python train.py --train_examples=203450 --crop_scale_min=0.8 --horizontal_flip=false --rotation_deg=10 --task="super_resolution" --scale=2 --blocks_per_level=2 --attention=false --ema_decay=0.995 --batch_size=256 --epochs=7.5 --lr_schedule="constant"
Rows from block 5 of a small image super-resolution model, named by matrix and row number. Rows with one number belong to one channel. Each number is 128 + 24 x the weight over its row's rms, rounded and kept within 0 to 255. All counts start at 0. Numbers have three digits each.
Before each channel's rows are labels from the 100 images, of 14848, where the channel reaches its highest value: "colour at peak" is the nearest of a few named colours to the mean colour under the peak. Only what is clearly more common there than usual is listed. The data: small charts drawn from random numbers. In brackets: how many of the 100.
# convs1: 3x3 conv (model.enc.2.1.convs.1.weight, 128x128x3x3, each kernel summed), inputs 64-127
# convs2: expand pointwise conv (model.enc.2.1.convs.2.weight, 256x128x1x1, transposed), outputs 64-127

colour at peak: white (99)
convs1.8:170157138092154100112155113160150140106154137113143113134149130154095149094134141137113127132166092139126133108158145150120110079078122157136158110121183183145113173106111120113116138105097161
convs2.8:148134136128125117113142097150125101145115156084117160135131147150136122167118122141127114099099117166119121166178116125089132147118152106111079126135089188189093158135072111134142146115114102

colour at peak: white (66)
convs1.6:142141120101134127182138182160141143098129137138118125130130143146115142126139146136095145114165140117140133141123139145123145080041129164152130119110172152116119154067096121166115131111129140
convs2.6:162124150128123087134137074097128119151142141141106112133098114103132105124119135116146121110090146129103132097161105099102114143138093135145145055138093133149124147158128112101109136101166160

colour at peak: white (90)
convs1.79:156140155087164100064146105143136126090164133115136109133139117137088154098132133109114119133182084131093115102155162144112089085097114133117170113138142165158118153102120112093113144113102174
convs2.79:173121097122133111168137075167159108118102151130079099138115151148114123175107090137126122081131130129089144106164097098087153162162116132117113122146120131141117124121130111132170127092138142

colour at peak: white (95)
convs1.38:170158115087157096101137115158140124090171129112144113125149123142095146112131131130105124130169106145111145120164158144114106067069097146132172096130153161168107164092116118106116154088110162
convs2.38:155108081129133112163130074131132098152172186101087095146147111122113095123094110139112086138141143163106115128187092112146135161181128144151139116161129168145147173139161113144131090112142112

colour at peak: pink (30)
convs1.21:142161129080190097088148150164136110111143147119134142111137137139113160149146164148135137159176091139142156151130151173120088112101157146145143138143157149147098160117107125127129151129166158
convs2.21:124135141118128155156143140164113124141117135133139142117129114081117112173158131111151132140124073156124191117109128120149151129092177077163134138099146149151142123158112143125140143159103121

colour at peak: black (35)
convs1.117:132108107089091168159108169107103148119129104128108156122120104114110097165117118095168110121140155137108137161138118108190147094122118113112110114105127130123111124110103128181147141095181140
convs2.117:092119146143111107100151136113145153133119082146125152080117074143146120120136109191123113119117148109111119136101126117117128132115088182076141153116126103123135129109123148135111111154138138

colour at peak: white (96)
convs1.88:159142142092167110089152101161151129102158136102148117129145121148090155095139136132100124125166101140106140096164153139120104089082111150123167109139152164157110174098108107110121140108094160
convs2.88:125123125161127109185086106140133118161102152098093105179110114123127112154120119104098118116109108156126137118151080124109130119148120146137087122153126186125136126137111144104143120155108138

colour at peak: white (84)
convs1.3:130154109114134120161153158170147117112106141130145106137136146158127127122145149162109149180171118119139112143143146180102142067082115152154125112120178158109118145106119126172128130128136160
convs2.3:161160138103126101132122093117108124142111133108175154100113173097185107073129147134120150104131181169123139121128123124084094159129131155103100073119127139122131173137140125155105106130145125

colour at peak: white (97)
convs1.123:164127141087154103085124113133122131100172111112140101117147111126101139105125109112120123120163095155105143111155151138112104077079099139118168102122143171166115168100093103093105161104120161
convs2.123:139111106102091136158130117129141119168120111097117132161077117124141121137111117162137074118155171118128156118165120115103158161104133137129100126172095144138136174146103154154158131128105162

colour at peak: black (33)
convs1.1:134140129118098175161133177136143152106104138115125168141148139148119100168133138140183134135140165114146163169139140134186143127131119139138109122114152148121114119116100119178160153101159137
convs2.1:115142139144111116062139119121151134111167098148131137097120099163151115144110146169139116127137135098107117163119141105129126128124099172103159114122143124125133123133148174150099120165132128

colour at peak: brown (27)
convs1.118:123139126145096182159123196140130152114101138115122169149143126131128115169125143137180137133103182120159152157108109132189145165141137134140102122106142137115107120122110146172146136124179124
convs2.118:065158139108155099102137124145078111124137097124114158076126082170135136128104125128130126152116171113121103147125155110159138106134074148116151108094141097117157106121166149123106105147142131

colour at peak: white (96)
convs1.116:164153154103141096133164138167150126101151128118149119128158143144110140126140138141114141131176101152129127126179150146116123062068117157158167119114155172151106169085114107121120160120133168
convs2.116:148145108124109139125135161134094125132101160112088121113105131135117099117118095181100164119133132122117144123132113114121149141169123115119112078178144152156140127117116082122163089121158162

colour at peak: white (98)
convs1.37:154134144080152104096142122150131119107162127114142111133147125133106136125137126116107127120171100150108137119155148138123097071055106145129168098114154174162112173097108117097112161099114159
convs2.37:156136129125131102128131100113123060132137171073134153145121153124103124137154130130155147108125134134127126131127111114088088134100142163120094102109164153129125152121142107120161129102091104

colour at peak: white (93)
convs1.17:153132136084170108111148114131130118106170120089145128123141102125106135138133117112112127130172110133101123131157157137095105088070107131124178100112136156145098183088118106130108152109156179
convs2.17:143155131099118152112136119124153109152104176094110119181120151138119100134109102105120138087123115163117150121174084119094157119158137126121123102122138131141125126148067122144119100127124140

colour at peak: pink (41)
convs1.125:140133146114114135127115102127136129156119130104135104118133150124143120100134135124101131125065153131124116098131109131124146161163146127120113161105107155135146124133134144104101125150085122
convs2.125:128169147114146135086151150176104128162123108145131147118143081115150125143154139123178151160130152115157100082098143122141105093111110148151140155117115128093105138139168149149123122133138107

colour at peak: white (95)
convs1.65:164144126081143114122147138162129111098176114115140129122147129127120132135136129136097128124171105147101118125153152126104119057065115154107149099102148161139088150075107099127125159095160169
convs2.65:137141101146112100132091086140127099091099125124118141148079162145100137147120103150097103090135129118122176123146110103102164152110140131114132106203108123116132130100125142112154117144100125

colour at peak: white (97)
convs1.75:172149133110153106110149122161126139106157129120147117131138130155088139101141139118098140139161093155107122105169155139118112068086110165139165105133164175151108160101108129121114152102103174
convs2.75:111095120142110096133159072109116126138129124099082114120133153138151101078118111124177122151100104170122117156163068112085122138142119136106062097150122167182104127136087103123107117112158124

colour at peak: white (91)
convs1.49:153133144080151101074128096133122134100153103115164106139132105133101125101115119103098095106158094148095103102155154125129096088087106127113170102150145152155114158108100107087084153099104151
convs2.49:176113111141104125139097078138123099146142168121099090150073096164144137111146087129110147112174158167102145122162091111101142153133144149106106075141110143143107131154100107132157127117092143

colour at peak: pink (34)
convs1.52:143126120122160111068133127113107096110129109115124105100144101143125132111132133116118120134169089141121141115152102139089088093111120137121150127145138146157114145087130119088142119132098133
convs2.52:156127120108113145129133133113139120131150133086099110138099142112169122138128081136170114114151105145100150145143128097151143137135119102143111103164149153161138167181133109122110100143144110

colour at peak: green (31)
convs1.71:118103107146108151172096160104114121151124090119121169126121099103165096166117110110123112118114164128113127167085119112105160142126104109115083132131092099110128088121118100162139123126162096
convs2.71:107122136107112135099156160099118101164087119137170163133127125137134114129120156130094146134107160078150110129130167102131127106099107154070160129114178115143153088145133118115142136148136142

colour at peak: black (40)
convs1.101:127134127112089180140136157118136161117099119147132159130141114140120096172131118112188106119133168122125122169154134134184138112111111137100098115119123144124106129106101117186145140087179141
convs2.101:131133152121124097081134135117135105133128117144138123114131114113156124153114127148152125126129158113113088141106103083090108140140085172118114146130132110147169125116133167124119127158147119

colour at peak: white (93)
convs1.62:156157142090134127096130113135126146102158123137161093137150135136091119105117149115117111125110130154108133085179169125142111073086131131123151094141149170150127140093122118089106144102089171
convs2.62:143104147106146109136106117130148118138147121137099132118106115157108131147171096160178116147152162108127132112165111109072154134134119119092078105158136140133131153134128108168123091088108095

colour at peak: pink (30)
convs1.43:120124143067166106079141130132127119097122118084129145124126112138113149133124139128146131167181102125126132153151129139113096113079129133120148119151134144149074137110128121095149134109139157
convs2.43:141132139122119166173156150136084128112137149086105114119134147132147116106135134114163104109122112175112134103149116117150157134131165095153123122103114141119139088156094136100167130111115160

colour at peak: pink (35); grey (32)
convs1.100:129123124162151141116127103113137127153100125132128113147129144122159156094129170149106150154065130129146115105119111151142135171174144126146148161132136121129158106181158173108117119163080098
convs2.100:088174133133153159098156122135073129151167116203143155099113117086137123125119141141140117170127132150157099106103130141122109131130105118128112159119118151124134168146161106092083141136152118

colour at peak: white (98)
convs1.18:168131141087160120089132104142125124101182117109147114135147117137095136089124133111115108107171105166126136106165157108118096082093119150115154122150152165163124173104098121107095161086117159
convs2.18:171096127120126127132128102154103109133148152080088093180128157118107138164127102132143129082126097156124126136143112117124141156194129130133082105144129142127154114093090094136137130095126131

colour at peak: pink (32)
convs1.33:145120132079151112083137104126122134079145132099150108135121117120097132106120121121099119122161083122101103079156149132122108056066107140109148100133141137144101142087110102091111132114083166
convs2.33:143105163139182131125138137123118107047098133152135136127149142140129154146131144073111138094123108141131110137161128088149141164155146139132162110129102137141135112152149112139125185097126129

colour at peak: white (97)
convs1.34:157130151103168111079132115141134131107164111103145121119141111135088129109125137114107101129163103140099123111176163127112087074081093144117167112135139156171106164113110112093110160097103167
convs2.34:122126102143104142149110113140167110176159128099086088161077097160143106154122143120120086112110129155160159105147073086079156131165120132100095106174127145163114160122070112140132126134121155

colour at peak: white (72)
convs1.25:151122138097158102078132102132137129086165132106139100121125130137086139102123128121100107115165086118099111098153167129121091089080095138117145090130129143136104152092106107095109143079104147
convs2.25:140129144124104140109138103127142140160086152101109122128125153138147107114111144101109123087102151155105154102166047122094122180130167163102113096125102132141115094122113159153163141106131132

colour at peak: white (79)
convs1.47:143145139086142093110149130150128128104140131135138098137140110118096136101137098112094101100156108138105145141158161127103100079071099163124183074136165146153101140095113119106110141099142170
convs2.47:141118122113081142140138157107123113149150149083104092117147125153142136129095115151173091130128093147130162127172146141125149076120111131094110107172160167121132123168124105160152130126142116

colour at peak: black (34)
convs1.94:133148113130112190162133174135129159111086124110116163139141136139129109185125134139199141133102175101149146148127113129200141132148125129143104120094148123132113120129110131189150140109155129
convs2.94:090159133132153104110159128142114142125133105140133136099124075144144125124132146136121134168129166112110116144109135112116113097113083153104136126105107113110148153119153143145106129160141131

colour at peak: white (97)
convs1.83:170141144090166133098141103146137148104160130097145117147130120142105144098130141135110132125172112168115129099167167129117109087079109151139162107120166161159116177083098119117113151097120175
convs2.83:109112112096143106104139128126101097138115166093107141147094136138157163143080092132116081157114141137088140121164118116108126130122116152123116099125093132146111139147143097168159139110123126

colour at peak: white (92)
convs1.67:146142143088158098089123098141131124097166107124146107128139109131093132105120108111122109114156107153099141107166170122093104085080099136114167097120134169162128157107087104096106151094111171
convs2.67:138112083135141129131118111114148092138072139075081153170111100144087133161087096077125137127105136135128125100111120104112150133111130142135097081146122145155110134105108115109135125139127126

colour at peak: white (89)
convs1.14:150131135097159100094123099136123131096167120121152116140145124137080138097119127106116115111164099148106117079168160121123085100091109136118161096147143153180128169114108116103095154095106170
convs2.14:160120108129065115174125108171162125125119151104069107179090120158112095151107111125118137122132163157093139128146121139110118153159138135135121098154087158128124128132115081124156150137130124